From a checkpoint of a small encoder-decoder audio transcriber.
Model: 11M parameters, encoder arch gmlp, encoder norm layernorm, encoder layers 8, decoder width 320, decoder layers 6, decoder activation quick_gelu.
Training: muon at rate 0.0036, 8700 steps.
Data: trained on phrases spoken by 400 fixed synthetic voices, 14.3 epochs.
Rows from block 3 of the audio encoder of a small encoder-decoder audio transcriber, named by matrix and row number. Rows with one number belong to one neuron. Each number is 500 + 25 x the weight over its row's rms, rounded and kept within 0 to 999. All counts start at 0. Numbers have three digits each.
After each neuron's rows are labels from the 100 clips, of 14976, where the neuron reaches its largest size: "responds to" is what is common among them; "lies over" is the class under the peak. Only what is clearly more common there than usual is listed. The data: phrases spoken by 400 fixed synthetic voices.
# u: gMLP up (value half) (encoder.blocks.3.mixer.u.weight, 576x192), inputs 0-191
# v: gMLP up (gate half) (encoder.blocks.3.mixer.v.weight, 576x192), inputs 0-191
# out: gMLP down (encoder.blocks.3.mixer.out.weight, 192x576, transposed), outputs 0-191

u.46:466537493495524531472522455491508497483488523480485544533492529532523475479537525493522497472466501543458520482469502474476465477488513546461475474501508554503515546498507477514491473503503517514508508491533522489479529494471473466549459538508433508509492450502491502503523477502460534500511480519534463528505518525509502522514504496528511527516504519489492469543528533492483473507501505508526467508517552500476501488595501508466432505497556471515495508467507507467480486461508465484538507502511486527482501489494475498496513522460537484503495493515515498489472488531509522480
v.46:497508491533518473523509559497469526554511535488513531509537529479499481502460460507479475518512475524504511484468477528488488515472508500530504526573487490489500498501461485538494460496532498506450484525518506519511486492486486530504455488482462535494497532523489526528490489479421466474545490470492489536468464506534462497482473500516533477520519543467486518497495529470504480536507516495484508500535504500489463506464473474494539440504526500477526476485525485520508524490524518517512505500499501498505496553511504475527532501527485473494477459438488484516489515433477515486
out.46:489489532511477503469502471521513507521541503489564554519515500509501459499478528501530448506484544471525494487495549444515468477494537486471508481542524480521458497452477518522506480443460544504475486516503540487485520413518502514513489481500489491482494495536480505494531499465491493497518481489484527480505521485489530525503470517534498509476500532495496458472518551527516515539492470508478466516447509464520511505507509482540487499519475505542504526501492525506528485526498482509524499498481540568495494480492499496478508521506491461524477514513520496473464501484495456552
responds to: /oʊ/; /ɑ/; /l/; /f/
lies over: /oʊ/

u.333:513491528500442461538502531494509469500529471504519540522524466518486479532509532508528463522482510493493506515482530473497494516482470454488452478484494460525470467509524527514503512513517515487535504487525482476492502477499493525462469539485521457548485496513490531514538462507487470542500468461495544517504489495501509498487502497520513485505466475466444472508525506491444507469464505507496455502512583500500507483556490460476453510443494498497497504505481503490452522485528486539503495519515488510514517478568534484499485515489480510490506488554513523455484494481481520482
v.333:467474508481452535549447515481524493537504528542501522524477461518528520486535479479514497533510516491505478470505508508487508499498480489506510497500489495502476531552485536498512500528494519484512498544519456483510470496497481556495542477536503476489492474514502515521486490455553506480500521515472471502506466514443488510493488481473510479506451425501500503478499513511507490500472500500557524502524499516514492489460542489529474498503506498476546453525481518525502466496466500504496486518545509462542479556509531496537494536518502498575506487480482465488451482503524462479
out.333:515542539527507505504495480496535478480544531512499559493499528518455506534494491490525490494526526507488474505487521465497518505495516471493543489458506468488537513462486523478571478508492493469444482509517522511483510510468462548500502503524492519515490458497510548481523518473453510486538489502524445497517488472490502469502466545516532492506473464480530474462478558481489495520506520515492499487477572508516519513521531514516507495540515493525477565499471501471474485460436477480502504500478541493497503496492482503557496512520500487491484493485525488542472522521518507515
responds to: /oʊ/
lies over: /oʊ/

u.400:488529494472495527527465466516519466431531536451520496530542510542463515562519518473552514534510491473523485520494491475544503499475525523503517458438489518538511504486492521495510521468479466518472500496537502504472492503508449486505524509485498512504502512501466541519499528442461499508490520490511522497503524476469513511519512481534493536513462538494500493487484509444464491493469520515501471474509520527544530500506516496522468468480494508522449482484529505493540481503470456519497492499477504492477528478536557485495467528484479525525463510506521483500515490514554517499
v.400:493472472482540493530510484480492472534510474563485509476507502529463472524504475489511461522488545504499506496485478494498483519501496467546502468497498486526457478517460520453504533450469504487520509472516487481470542471482506484547513484503480513522501546543492518491480491470495530512519533525502462526532532524474507501459545471441511494507449521479516527473497479524503501491481479527523503450487487515509511483478492522523544512500498546521478488503511498590510486480448541522539507500497459493524503500517486484472546466525507500507516468509494471533472478504531486490
out.400:531531523519435531535484478512523476496498543469500543469487512572495472466486460497535508491502456471491467528501495457532508495519524489497508481497506458503534496497523477503538457520525510492497482508466516504510515497493493490509527510521491562468508511470525550475509495539483507494508497499488506494510503459510499492551449501531528511490481508532510498471519550500515498477517495465473491520545491547484510504564483487493485519512523469538457493446495447448502485491458467499521514503526477482500509470521474536488490490525480446511482520506491486484504519498495490554
responds to: /oʊ/; text has "window"
lies over: /oʊ/

u.279:505515543489505483491535500496493514515453506515483473483465509499479525513546477483499522500543532482512492452499497494538542497453541491507476526502490452522482478495496497485489451542522512514520505534555478472488541476499478536578530504476478478495504528478489462538538524484505497493533494474533485531489486504491484460498494484512517509508501512496461536484483512486510554540453483507536521510553516443499513508502427521489538517554543538480519533511485502470493504498502472492471469507508518488490459525480516476524487516482490494504493505498514528467496466462524499487
v.279:527493524499520496480529498525507538513506507517466492494517507514500479495503472505452535513574460493460509497480463511499519472509501518519522507515490481501496493524488517511498454464525508470524547487484481512526486544554528484490527509510459528509476500487481476487513559470508547505508505480503510464502497538542515522498465504546469512530529553507537522506513511525494475513498513536435480469473495524458530523506510487520477439513508517506507509527554530512470483488489500518507499531491506536493500487518565480496512477484461470495481509462518538446539513507501491555
out.279:494529497491528465503531498498467508537498500494522517524495546563464515480517503510501495536524530512485489483499568510536511445472509493481521500500484465581511505505482477520487512516512502487545516510494542528476481488504540506495517464489471485497506497483516468496514498543541476517471517504470521526527470520477497480487513541496433504483537492490530493448477520497501513514494534474533500534519466473520487487507451514488506504502520509529504474525491468548442492520478465463490551532463492520501513511461529500478492527475513501471536503518442480485516484497486452498
responds to: /ɛ/
lies over: /ɛ/

u.531:495485522516487523503488504533487495488516455457442504478437473489494483475504485476554535479501478544495501501481487500494506513498449483476503504538533515489436491513490551488534509452475531538468553526511520485501499467462475463500493504523519523480505504497502542512493534507529485490511517508507514505524502495477528480483468499475489495499505532439537487526526448510445511498510490525490526533515467512501471463496464460478518466514503512475501514506520492516520468495465491482494492526564482482508484517487574525469464494507499523521486467441512484477474497476502485484
v.531:519508530496529537512490498509467500532507470486497468468499488548502499486515481575481475506505503499514466514453493527424546453498515471501502496553509511517516548457507488515491486517490501485524481499531502501501466486509450474466503495503484471526496497537484542514525541499551517508487583513510458442518528479482513457464494505478499521535484490507488517515529535499491466497471546493448513531528531524497514528496509472497523499523486498511477495525494512500485477522464529501483524544502500510526504499464515516484477525503533519456508469470524499523548490493502511476
out.531:473471470453510539465490509505464480504512503496510451514494528487446500520552480519467471543478538485485520466478527478520539480464531491538503546494489499494509514495485480501550479451522474554483495501537486480514510521489536485524514507539471501507489466480494501466487539492468465501534481482517490521475538526538493490452499511491498504476446503554473498484511510477460501506478473468463505502496492471514492500509487501474487512425519444492464505485497534469471528489514470526491508535463489495498504488497500445459519495559495508495484512481508519488499484484500496460
responds to: /d/; /u/; /m/; /v/
lies over: /d/; /v/

u.157:540522524516480464489495457499523472441494459473461511517473504557490517523509478553479473524522493474475490506474498445525523512512492526546496478521504528491458497468503513463502496569496532479521561434491486482496514532476474460498506506523499539482558471467501503513490477497514513462501524475530542482499514483518489495507483498525494499514492509555480516507464516473490494510451506499528526496531541512487468510466503508510449470469484522476528478510489511525510488474471503509514453504525490485521524480518540498524528518511482462498517520507525481521493522498523482550
v.157:478505513512469504515528497477496519467510503509447498483524486570485454513519495504517492488547533464446498489462518460532466488494511465485519436495546442493490479482494479483519499472495522573518550500507486510475502494503501490528507517495491491534486494484479541496520499463465491493501463491524531544482517496490476497538494499540503506484495456510511504497532492522483496515473498522477464491522555535520501457531495487502521545461537475473475455517470506510501485478470484482533520470489519458496543453529487490518478506508480512521497497493480512519540546494544480507
out.157:477445471497491478500545497457463524505538486485531502526515505466514489524510551477513482481492487501500514510542493461503528495481496525479496516517548517548521543525482510489499503500457474503459494495476504503513493540478557538507483531502502478514437523499498462473508507457490516492465509494522447480510548479506519520456514515543492484491490530520502551515550511477508455525558485484495492528492470438515521511500478491506532491520527488516487498524476527508514491514512482503427530516539494496507508475476515483481534482502541463533504534528487467486487479475509491479
responds to: /oʊ/; /aʊ/
lies over: /oʊ/; /aʊ/

u.7:513518503546560510471535474471539463471469507464525478471490504440497483514508480462491460468488477482483471490478526500521471537490493512474492477469518485458485523471511510510541525541492538517491489474522518545494543493490546511540518538514506487488518520459500528512508473507511517494491466522519525524516544507495496476490489512482481506547525495518518521580482506512512479505503493542500530492521469504505515469519546557494487512512437477485496538512449483555487467471476509507514528457488506529485531507478532513530489504514506512485518508476547502491475497518490506505
v.7:534497517526492482457431505451455538480498513508481508484513541565518512464521494521485514497539484491464512490533469514480493478519481496541490485501474532520488511513522543519476477528512512487541488521498502477524500481534514470478488502534541511504478494495537521466478485477529516526488458490487485546473530498518482543529505518475476501529459479495517506452531461485499502490497497505525531539444485532477506504490477473521545444474486505470498523477473499441482506495509493460471495503490442489504483516512483461537543532530464496475519519484539505505513483521507519507
out.7:513503549500513496494465497546533504488474498461491465513505482527497526467445484484485543509512513513471532479502494522534499485465511489480473502495474492463488513531499470465497497524500515523504480512496475483468506524487510524476488505546486487528521458536465476516517515514513508506479432484525511479508501504488491490511559511511493464519481524460485509472484528522511457514505501476507468498510513469510468519527498486499586528483493487525505516516449493527509472502464520519562460502496537505499529460500528477552475547517497484476562500472479564509447496508510501469
responds to: /oʊ/; /w/; /z/
lies over: /oʊ/

u.151:495489483475489478481466488472452516501468465499468502518520483469488480522502484484504448481471498530510542473499515517483508501458531495482507509544449476482517503480477498484490508470469468475534524489503501562470505474535499532524519493533504528489533487469459488494508481446523467479474487477434531481507459497519469511517472488531496426498475496522538503489483551494539497503497524522528483536480495503531515509488529492490498503499476541505464481460497522536500495488463504526480477499468478518477493447510492505490548478492471473460508469485497480492478487473464495434
v.151:456513524474509503486508506537487491489485495515515481483503486475520478458500508514512510499508456471482507490490474468491499472497481514451474484496508512516469491470511483493522494546514531489472512491496471494539508478536445547521527455479520487507474492491540508450516450472489516495490474454485500535489474503461491491493525547468508529462490470508521505510556518516488542505482470503465498449482507517487472463488506504512510468448515479466493519499475510467455496489499466416550507491475512500485553496506497459534503479510508425472464482485470488516475484502505538506
out.151:493469496490523465523444522493459476524484464493484518544483513501466513508505524487524472547470465494527493495455468499507493467497481523454493497512498462475533510471493462511524500509500517503484515560500545460495463491526482491500454482451535520498498518482463505477484508575499500471516471496476471490520467526500463523516493477452512498480453498498495526507520515508519532528461485523483490452489520508507506507491482495468496532488551457492516489516495496465550493503524466513480514506484476555493468481490501467467498486495475515479577516501484463529477489506525503456
responds to: /h/
lies over: /h/

u.148:492487483469509506533503528527522471518534521514552543437448521493525458516478450467530495468474475484477517500457474532521537485498489481475477491515559476494554486509457472504492485468509499496477511528511503450473471479531510512498467497477532513530540492515485529488518475511538450502521517556488492501561509482490512481524503541504474485512493547493511483508473507518511472502526496470500462503475511505494544481509509522484488487493488518479499520519532463492477492498517482520495453511498443509496479491471474509482524505504510508495466550485531507531545544489483454514
v.148:553504512521501480490471537450500526453500462496522491510500491520505515470522511507484538522515527502520470515513504476486522529467497478535457526479531516530469517461534493544480487478506484529509495520482479553439501451491464473511524508509481519549495536452488459468499501507494493506506531481525532482477494503522466462520484505521527477506558487524488459515486500483487568551495481480496494506477472480516501553477526491474478479520513482521475514528491453485525535512512499505529511514427478515536489511497527493477475472530471482527473499495504508497535496513497457492
out.148:509487505481546470522489505516497504505475509478490480502515530508498544464438519513545522489525533533500525500554497485465515516510537498514523520516493482495501462519501530522481478479513448487493541504517513502552501493513477549474435481512536463481522489479465515551505491483532502488514545483552495503489535479502499509476467523506520489514527528493485526456500535500520481512519526516488512507482523446511499454478535523489504524537491528497500491435475483516504471512513502462518468476516496500560504486493503504509468442437467528487471498528500546507521490528503485514
responds to: /d/
lies over: /k/

u.170:518500497537452506516499455505504520503508501496547516492512508505473494479519516499544494484478517521493515504504497478517484499484516509486536492494506455491514533496532529492536500520520495515496468480511508516488518472504536463519524536508505513512537495508539558511529530491488466514511526480498539470436510515473469534534518446556518553504539489506521457557487469501465508464483534475522503506509536493511527477511506470553510496524541532497492538491482515471522495465479517478493495494517486490477535544550573527504434521532519485517481502534532492498493489498460487491
v.170:533511509505462478474462512481470506461452517482511497505462465503505537499523447519492495535488487530465509508499494473532520545510515498526518486514496488492475462517550528455548500489484450478493539534479511528533483496530515482494529507487519490469495508510494441503489479480495511535546480523561505490504463494538496484490475540474540511501460492500491499483490521489482505530546503483455458530465550489479550500489500492514533516496502463492462461479524524488466543509520523477475464529486482505460532491487487508544511478455465480518494536525493488505494486510523488474
out.170:514479537508492479521521508504487493513496512481514508556515485521508473507532532520553533484415472559484496540491486516500518522496490550497503492501462477491557508475483463492479458500480502490464486457539532559541528497479496518526487473501473521493513462506524461491500479544465492473481493524493477533503546479476521507487515535561475537467502475501479476461480537525497499481556515465488473531508479528490566476536464524478502492493530503491523517484505506488512493513495532509485474495496494491491492482492499508501464500476516498482505516488498523515494524521487560534
responds to: /oʊ/
lies over: /oʊ/

u.490:546505535457474440477585501499480483525495495495492504493524491528492525519556514483523484531533492517475542474517514493513504473493535489513486485485519506470468487469547480528495535477493499485514464482484500469520481489507482500527529485474516459494491517443520530484546462516478513486477466478513503499470479492485502526517468493488496518501483496487507510517481547481518469461449488466514456557482495487510495478513523524485525505491521513494514494495490539518472525467500502522483480508481544536510447522499518540540506502511471542550487500516509548498430489526480491525
v.490:489500481460524465489483480531510507484508474515484501481504529492523509527506516512503504528485503512498522483473503512470474488502527522513492491515479497441486490488455513498498547515493522503488481469474475527527516481498492478470515483432485565524488503509501477532503497522495546451522538550520520503482520516527518495497531511472501467547498494498508513570533542477539481494475526557456461493535495497506512469493494473479504528497463562498553466495501501510490484501474485543549475525467472511523503475510521525520459487484481491519463535528490558489481456512517533520
out.490:500480473491542435542536473505492508515511508532457496536502473534509507487476502522502515498473462511513508483481500512479529484493513467467553502526489462507536501511539514539480471458505541493502483480499548479532516529489470485514464497498486490486459474483481518512518503489471502481492490490484506546489511464513528516536459488473474559469480448497483516532490540484497505498492491500470490505532507478488494484535483517491474459542471495513495498512560494483489513466483514502525529486521521569482499515491502490472477558500522477493507547511484465511500516541475563440
responds to: /ɛ/
lies over: /ɛ/

u.64:481495475489518496467475505515481506488484505496473551482499489531536526538486487537530522425472460516455498447523548483480493496492502471500485510486508491506502529518460502526464467543508481498505529487475509481471516546529529515470519538502484543489474542498516523500519473515522507535529561454543485518500505520497527504516492496534494474526508479492511491488519505470504463508473435486514502485524483520465496495452457477498510501511522490485506503494473473519475495515463512511527504531530505524489469524520488501494526470486452474464496465518484513519501547476447503426
v.64:515494485502555511505477479497494463545494496517530492482479492552504512522485499489434486455495487484521520463497498518522477509551525469507472500461519495504450468492522481486520493497471521523477486519510482498541487513492487469497443514458467482514515480499530546490535492513458491512473499502508552519499458506470525486545493491458524507503521473485472479504493470544530480513485503511504488505508520546455452527539513544558489510511515512503458479518521501504516518474446513509555466509509518521496495475562464498484527488493497521487468493522495518438491525489479484526
out.64:457517499538505496477521490453540489473530488471444512530489508506510484569506497473514504497452523536504492520476493550516502510469508468475519472478532456552470515498480510451515481512504498493527500480459454477506510484507513489443515498519470521470494492466483482500523499505533495465512522489540453478499488484519525484459490529516502514475526490511495521538496555479482502494527514537507452481459514475491524504508534516481481552485506513495518550595496533497480496516487486510513512486517466478502468465506506495497511488506522463518489476509511459490473499475534516475
responds to: /ɛ/; /v/; reverberation; /i/
lies over: /i/

u.100:495539484548514462517500504506525515478505438514486527503504496555516475526498518547501497525512505552482549519519513449547503482519506496512536482507471513434550491463506500508491481453478484533520505506502479492483509533474530478439503464506460498495493467479487483503525485465472455463500467511494491471477507460486525514519512519452473457520487488503463518517507490471469515463495524491502471486473534514479528534495533515494473526508491461518476480550505460490508491492463513508490518528495493514478475510451472503519476510503460511539543500469547490514516515510476523509
v.100:483510550477476479476544463517506498506474508483483546529510472503488502535489483500538502523460529484501499544504502506544507521423551520495489526494495511489453496457524492487511482517534535484501501512553511466478518532489480477526529514476490543512477518504483470508482514499470532494462478467511502509495518521475504497506493516492505498508471469480494523501506537522496485537496501458491502514485525434475529506512482501457449536473488510495495498487492492466512478494496460483536544582523531486449527492475518490469494534477520526494503482532487488494464488516559551506
out.100:472484484460486520533454495486484505531465529476497475464501504474527505505567478492475511543477503473497537501502482528537508503490474471496506509510459493467517505507481513541478506526460491495521533500497505530536470511491529508468523511526473536483503533499452497554438549521521486532509480514531517504534501520498490510487506504486499548525487464487483485495489444493529538493525471504485571554507539525496433485498492498491511457494524503505486490486501441505513498503559488493445516482513489457496514505507505474476518525485474514485499519484499544485514517495498503445
responds to: /oʊ/
lies over: /oʊ/

u.265:520504515466500504510488506508520515461560476517529472471510479518490519464512494471463485453452443519499496483507520552503485540503511490531502491517504478530531507462489498476496514491456484492488520545493509419469513528484500457493510453498468479518527473495508530520499467506529487489503469501520483468496561521509485536546539475488484488481494505531481484490520542500537529533490488490510474510475520486484485508474470465490488483515522465524482493511479494473538499491535530502490541513459470534491497482500454513509565471494509523450503517501478498501557507504452476492
v.265:491465519505493553520498544460519478486499494538461530528475482452516509467506502470529507496533530452483547481472490542497511496549465512437507497491523477472474489508489457501514491520470523525503509475496490528510493502495494504500486490438481484494467493489444519484523463504449527456489506486482503527454521501487478496514511491479501515516489495489471479478522530536497502513482470468540491495470542515520482498482469482520472515465485503462513490485540509526535497515517489480477510448483482542494540513547490503512469547454475486518568485481543482518510533500507513500
out.265:499460445527494467503521498522462559471500511487497470554469516480479484510515464497505488553471464506502534533501523473503499484498477459517484456500497472483488508489459483442475514479513546494513500495484484503466497518495508457554492505457537481502490487473526488515470514540498540525494513543506474505482468542506540476501509484505518489495516509522512489508486482484558482477531499512479490485520509546511595525537497514462490533532515505510516489551457476484510501492514507541492482529496450502527490486511511498504487471542518463466497500478502512482503520467524497469
responds to: /h/; /ɔ/
lies over: /h/

u.218:480518491533462533505533487458490480492514460510501474502495534465469529531487465534507487514519505480523500514521514502472508502513485468504532494476486490486477477509517507486485468482477490440502539555478471494510535512504492509519487487513520505508501479545544480507521466514540533490488493535500522470509523534490538530492481508525475488519487504581520483511454525512494503481507508502464463467524509526485507504512481540509514492482554516520495559544502509516500488464456476463461494513511504505458548553485475496525487469551535529523493461516491513521543528469538457509
v.218:473496542485526492537488550523481466515462493489466496496519518493502496504469498518532465517478517482520508539501489497485485519498490484469533493483491506540573509543541509486491503472477481456481514514530508495455509489473532486518505507471546459492546471519466512518492493457473490505531514456473489500515534467493517549500508523549487532488560502482479512493486465460444494475534504509507488532554486507499473489501471525502545553500474514483483481492499485522525496529492473492526473518517452479437495514493461475509475489492543503465522489487495500462531522472515511499
out.218:525477472466480488520509517472494530476481498518485470467515482492474479475505483506520550529545535487485451561528478496533479482512497498487486472500494495506512478503494458512442455533462525462524517505507483527511453529518502463490457472433492515491499490466498507426529507502523499505515516471548473446450477501487522514544477464474533486498518497504489480516475516522517526527458514521510491506481532533509472501539513476530496512516482546467492440515498494498519452508498522525498499503503494497504553496493512536496542476512522496492500507488501508545498491498468469478
responds to: /h/; /æ/; /u/
lies over: /æ/

u.115:490525486530486515489496553501527453508494486507517517540512486489509526499559497525502497519518488488497504528473537448467508496446520488479520495460513546509469501518531473513475504495510552500464524503539459502471475530489462524523534511499494495462485557529485482516486524510549503479524517535518465486519496468515575492516527463473507516492520514465482530529523523526492478521550476541508520483503505529517487478496497482523515487537517531551506474513462498473475523494493514497503489456508460511506509536504507456542521459531477536471490511504497497545487542496478477503
v.115:478509485525518513535506501451471475497524523508487486485527534503522510523484493474495513516499500535464507517496528479469470510480493503495530469491487514520498539514506492534541441469503502513493486479482500542412471498507508516515553503505464495531514471493528493508464457507512453505510464497571509476532466463533539490444514480521545496510476499450481472499563524510493521484462508520507488499471450509476493484509437519458474485478490477502517465489510488535483502478489526486507547507473524475514504497488473489536494469526530551498481475509522494519498504505510508522
out.115:476533514484507484536506461482484484535522508460518497470564468539496516520471494511535509492490521475489511547518509525481486496524504481522490485499485539521441494500526484494513492500505470473477473510510516536524470464479480492461502509451484467521503476532466494505527479439514489514516528523519483512537482494558483538505485511512495520543508497505496462484457466518518544484478542456568485488492517498456490477461490469523509496513512508502477470502476478521535532453497454554477518539497479518514494522506509486507528498512524512494517454533493498495544458492532514466
responds to: /ɛ/; /m/; /dʒ/; /ʒ/
lies over: /ʒ/; /dʒ/

u.392:503538505564469471513482516492518449496493525501535514517489497502510517504535500460518495495501472480515512510504483483518523543513486488464510503547553467496522513523517511477511466462481498501461527525493559534482499499516513513523498513538509509477524506523478505530497591506500502508486508470473473475515534493494518530491550521473483508481497520538489506471447446499545523465517493518546513455501505458532488505498528509513514509557512487477485513505508507484484525466532519538524475547530494526506482496506503491577479509514530497501496515505504527503553528523536482525
v.392:536469531484466533490483513480495461500463505492482502512544536477504476482504542516516470479553520489511467516484526500457518491481487482484495496496477536498454502548453486551536479480508420526490488496517539463510451539524494505507506492456504567481518508526500500512516494503527472515481499496470519539505512547517470516504517527500520501544511503492484509523514552498481544492463512487443533489508491501489472524526497511506487534510557494495521461493477517528460507479523451458475540531506465484494494530502506484476493487503516507472513510496496529512510467452503517509
out.392:472487475526524542493516487517495496480493495443481506505477529522513483478497461476452490533473504527504549357498523483513461508482529484522515486481471505503513517496483490508482459516527558522503527530525483489492485483479486452482491518482520488487514469510462530523532465526509479505519481495506474508545496513555525505494500500517527509478496464463461491524494486504546495500475505544530494486480480537457506529498528497498509485524467473465486487478521515523517474509483485440516500514518468477528505507478499507525512524496492488486487494450490502476478484499466495526
responds to: /ɛ/; text has "letter"
lies over: /t/

u.357:519505512475461482545508495512486488496540515508474511494537457492456499493462443504500528509524517541510519493520501478488508501441514512475500535550496480531503486525497505458498545527517510574512502498535488477502452491531442462507495459540459491512551484515517471483496468500534503539517512516494516533471531435486546474513513452473481517473489519461512533462502491485513493512489464493501490487484518459494476485502517508482508499499530517472478507482515478468526484515503530416498529494497498480487511496484504465468511468504467474491480497490506507459495504463521506511
v.357:547520515547471491506487502537514464502476557520497519476505535568508538463492493548541509489504488496517528525478509500531488489505469522519512478489503558492547469471525515498490482485491466460495495528534462521457472504523505436520516468498526540512483472492492513482517519533504513501481510541539502496520481501478484480475482518557493533498516436503483481469554458499502503454511535476482515527498479476509479511516506510480482525507514483501467498506489473486473461510511506518497493530476514462485494438506544515527508530505500546526502534499470491480461494523490532494
out.357:476511505494508475507479526509475518484517437539497451530540475558527503507492457484517457492519484496510514504538551524428478494484481505487461553550493490534536510501529494529494486474498482509506486522523465548473521497496459477503510556500552485529526510525524521503525505520482489522463469515503479516470518530514508547477460524480510503543468484498498526519501472532511534487503457488521522523494480519497517490507519489507508533472496499547488506492533482521504493477508479440472501506515500511488502525494460484475510494529486491496505502549518511528485454466453543488
responds to: /d/; /n/; /aʊ/; text has "found"
lies over: /n/

u.503:489549473475504501509503513522495488510508495458528506485506498536531466499533496534544488458492494491478493485497501494514497461477535502500523522450500468549528509469482490521521481501438536478475482492442484513559473472510515532461506501502499470482533525465470525511473502528464478511498529562505516481480528477499498470498500510538472520463510463511513481507505531521487505467503480529546511537507514481460562492491459474473538500482449552473526489474519480520507471482463471506532520477516517484516547525495475510537530506512517505536493507482488494461527518484487494476
v.503:502517489515506481502516506495523462494481469477516480518460538515489498542526491494502463534448501482494470544516510481503476510539473461473525508475518473541469516471512512503504485504484480451455481497501458523509492474537546485493476509515503480473457527513450495494532499476510484459499478511485488522491518501516463515540482559498485535472520490488510512510527537493507517458481501513549510493498505502505530533453448509478527475500480479498546477509522503547492434488484496497519469465511516483537466494539496554533504499448479471502511486452443503515494494511468534488
out.503:513502504493466501502450508466495516545521462469551501499496505534527463468514503476525522487514511479497474542493496516521522524542502514486541487524531502527487491507514475523486513471501497512498500529507485488529495500519501515495509517505472523500494463481505510487488440494422504515546498466517474451442495478488478491511500472517548527540481476474504533519543444505482483512475474469500548501479474494539476486562496540508453512488511462469485510510498520442510510494578522535504527479505487481500488513536513493538525503534496511528495525498500528479490475477540518523
responds to: /ɛ/; /oʊ/; /j/; text has "yellow"
lies over: /oʊ/

u.325:543524483510522499520490488500485486512502469501528570495476476496502523452496473544494482522524510499489468504536464524477505514498476507524509504459481476507486483503522491488488453517517532472503532519477458567546474509461526456473493485474488497506515518524507475505478505554488528520458493513525488492503483479477450511491513533476482447492500484526471499499489529520474539496545527451482468497481512470566507496531534506456512524512510480502489558536484442497482483525466539518506461518488508503494517528537536472495502479472506501519503466453508502515484457513510508494
v.325:469484446502477520470515505486545470496508529524510509506478468481523498500511495480496485489497524530506515497480489500537495525490479500550500507476542471492522560487468489581491520499502531517512473466471494507474554491494502500493481496504484522500527489510544502509499537490501494507490479485502515514484449520461503528487528504514517461550475470524478470488512471479516522508496521466485530559519478488509477509538498511479506464526429494539492473444474513519491550476502547479463537504484493519544485508464526520482503500565479509548493553483474483494512493525471516500
out.325:498508467518510477530512482503476482482464547469504458478509456472487528492505483533508528530495516530477513519512537502518484443482515511499507485518488543468504504486520522518500490520508511504491495486509477528427505457444517518498543540509495512538519476533486492467525498512524523487508512494533494494503502496514505540520490489465492493488482506480525515493447477495537512481492499508511518480538488456446484523492516513535533509493519522466527563467485529480483521446475517507471455529462485444502506467493567528496467510447496473552481475476517517506483521533501504522
responds to: /d/; /b/; /ɪ/; /aɪ/
lies over: /ɑ/; /aɪ/

u.41:448488524494481536522552508516495515483499511498500462514486494506482525509520489474510505504495522482474502487503517549508473507515474467528513464470467531506479486486444488498520543526500479482479545529519491484483481473442487471526500443509507481539518560524534472484486469559471473505544447472518475487529470506502490511487510481515495485536493447515491518488501510470487508478496498476469469507510533495519479517497515521523507505475535539536512556489497483472507492529502494520500464482497467510459462494466524519527499501510504553479512487438495454554481537516519524513
v.41:496526513460491531484529508450505514479486474487473503538493522509499479500492492532463503539476441477530477497495481527491490500504500520488542485498481434497504547525469483511508487517507523461531476516516505560515498503510489469504477505435517540484479527459516516506475507478497540515507500499522477487483461514473511502467511464501499533553491478510485505501498556481476517527550532521499438534503507495558478456514471478488486567511483512517491481488543497468518514483517471476495503502522488523487517523497466527519512467451550486505507483494484495471533543520491524536
out.41:507509530457469520520501471463477495533533468501509515465532482496484472526476509480515506466495519497502454502510493481495510503483506479509489487463488459521481483502508498538480519477539505460521475449480513523510532521516532489503504488483498499504463551507537500509484534542504469537463477492529489515495489555562508488516495485506451509520528516528474488507477454502520514545521517466500492496511474451516525465539463481481521500490519522493513566534515501495475526545476553497449543484480463482552528506498467519493518522485548502493512463485497539465465527516495493494
responds to: /h/; /ʌ/
lies over: /ɪ/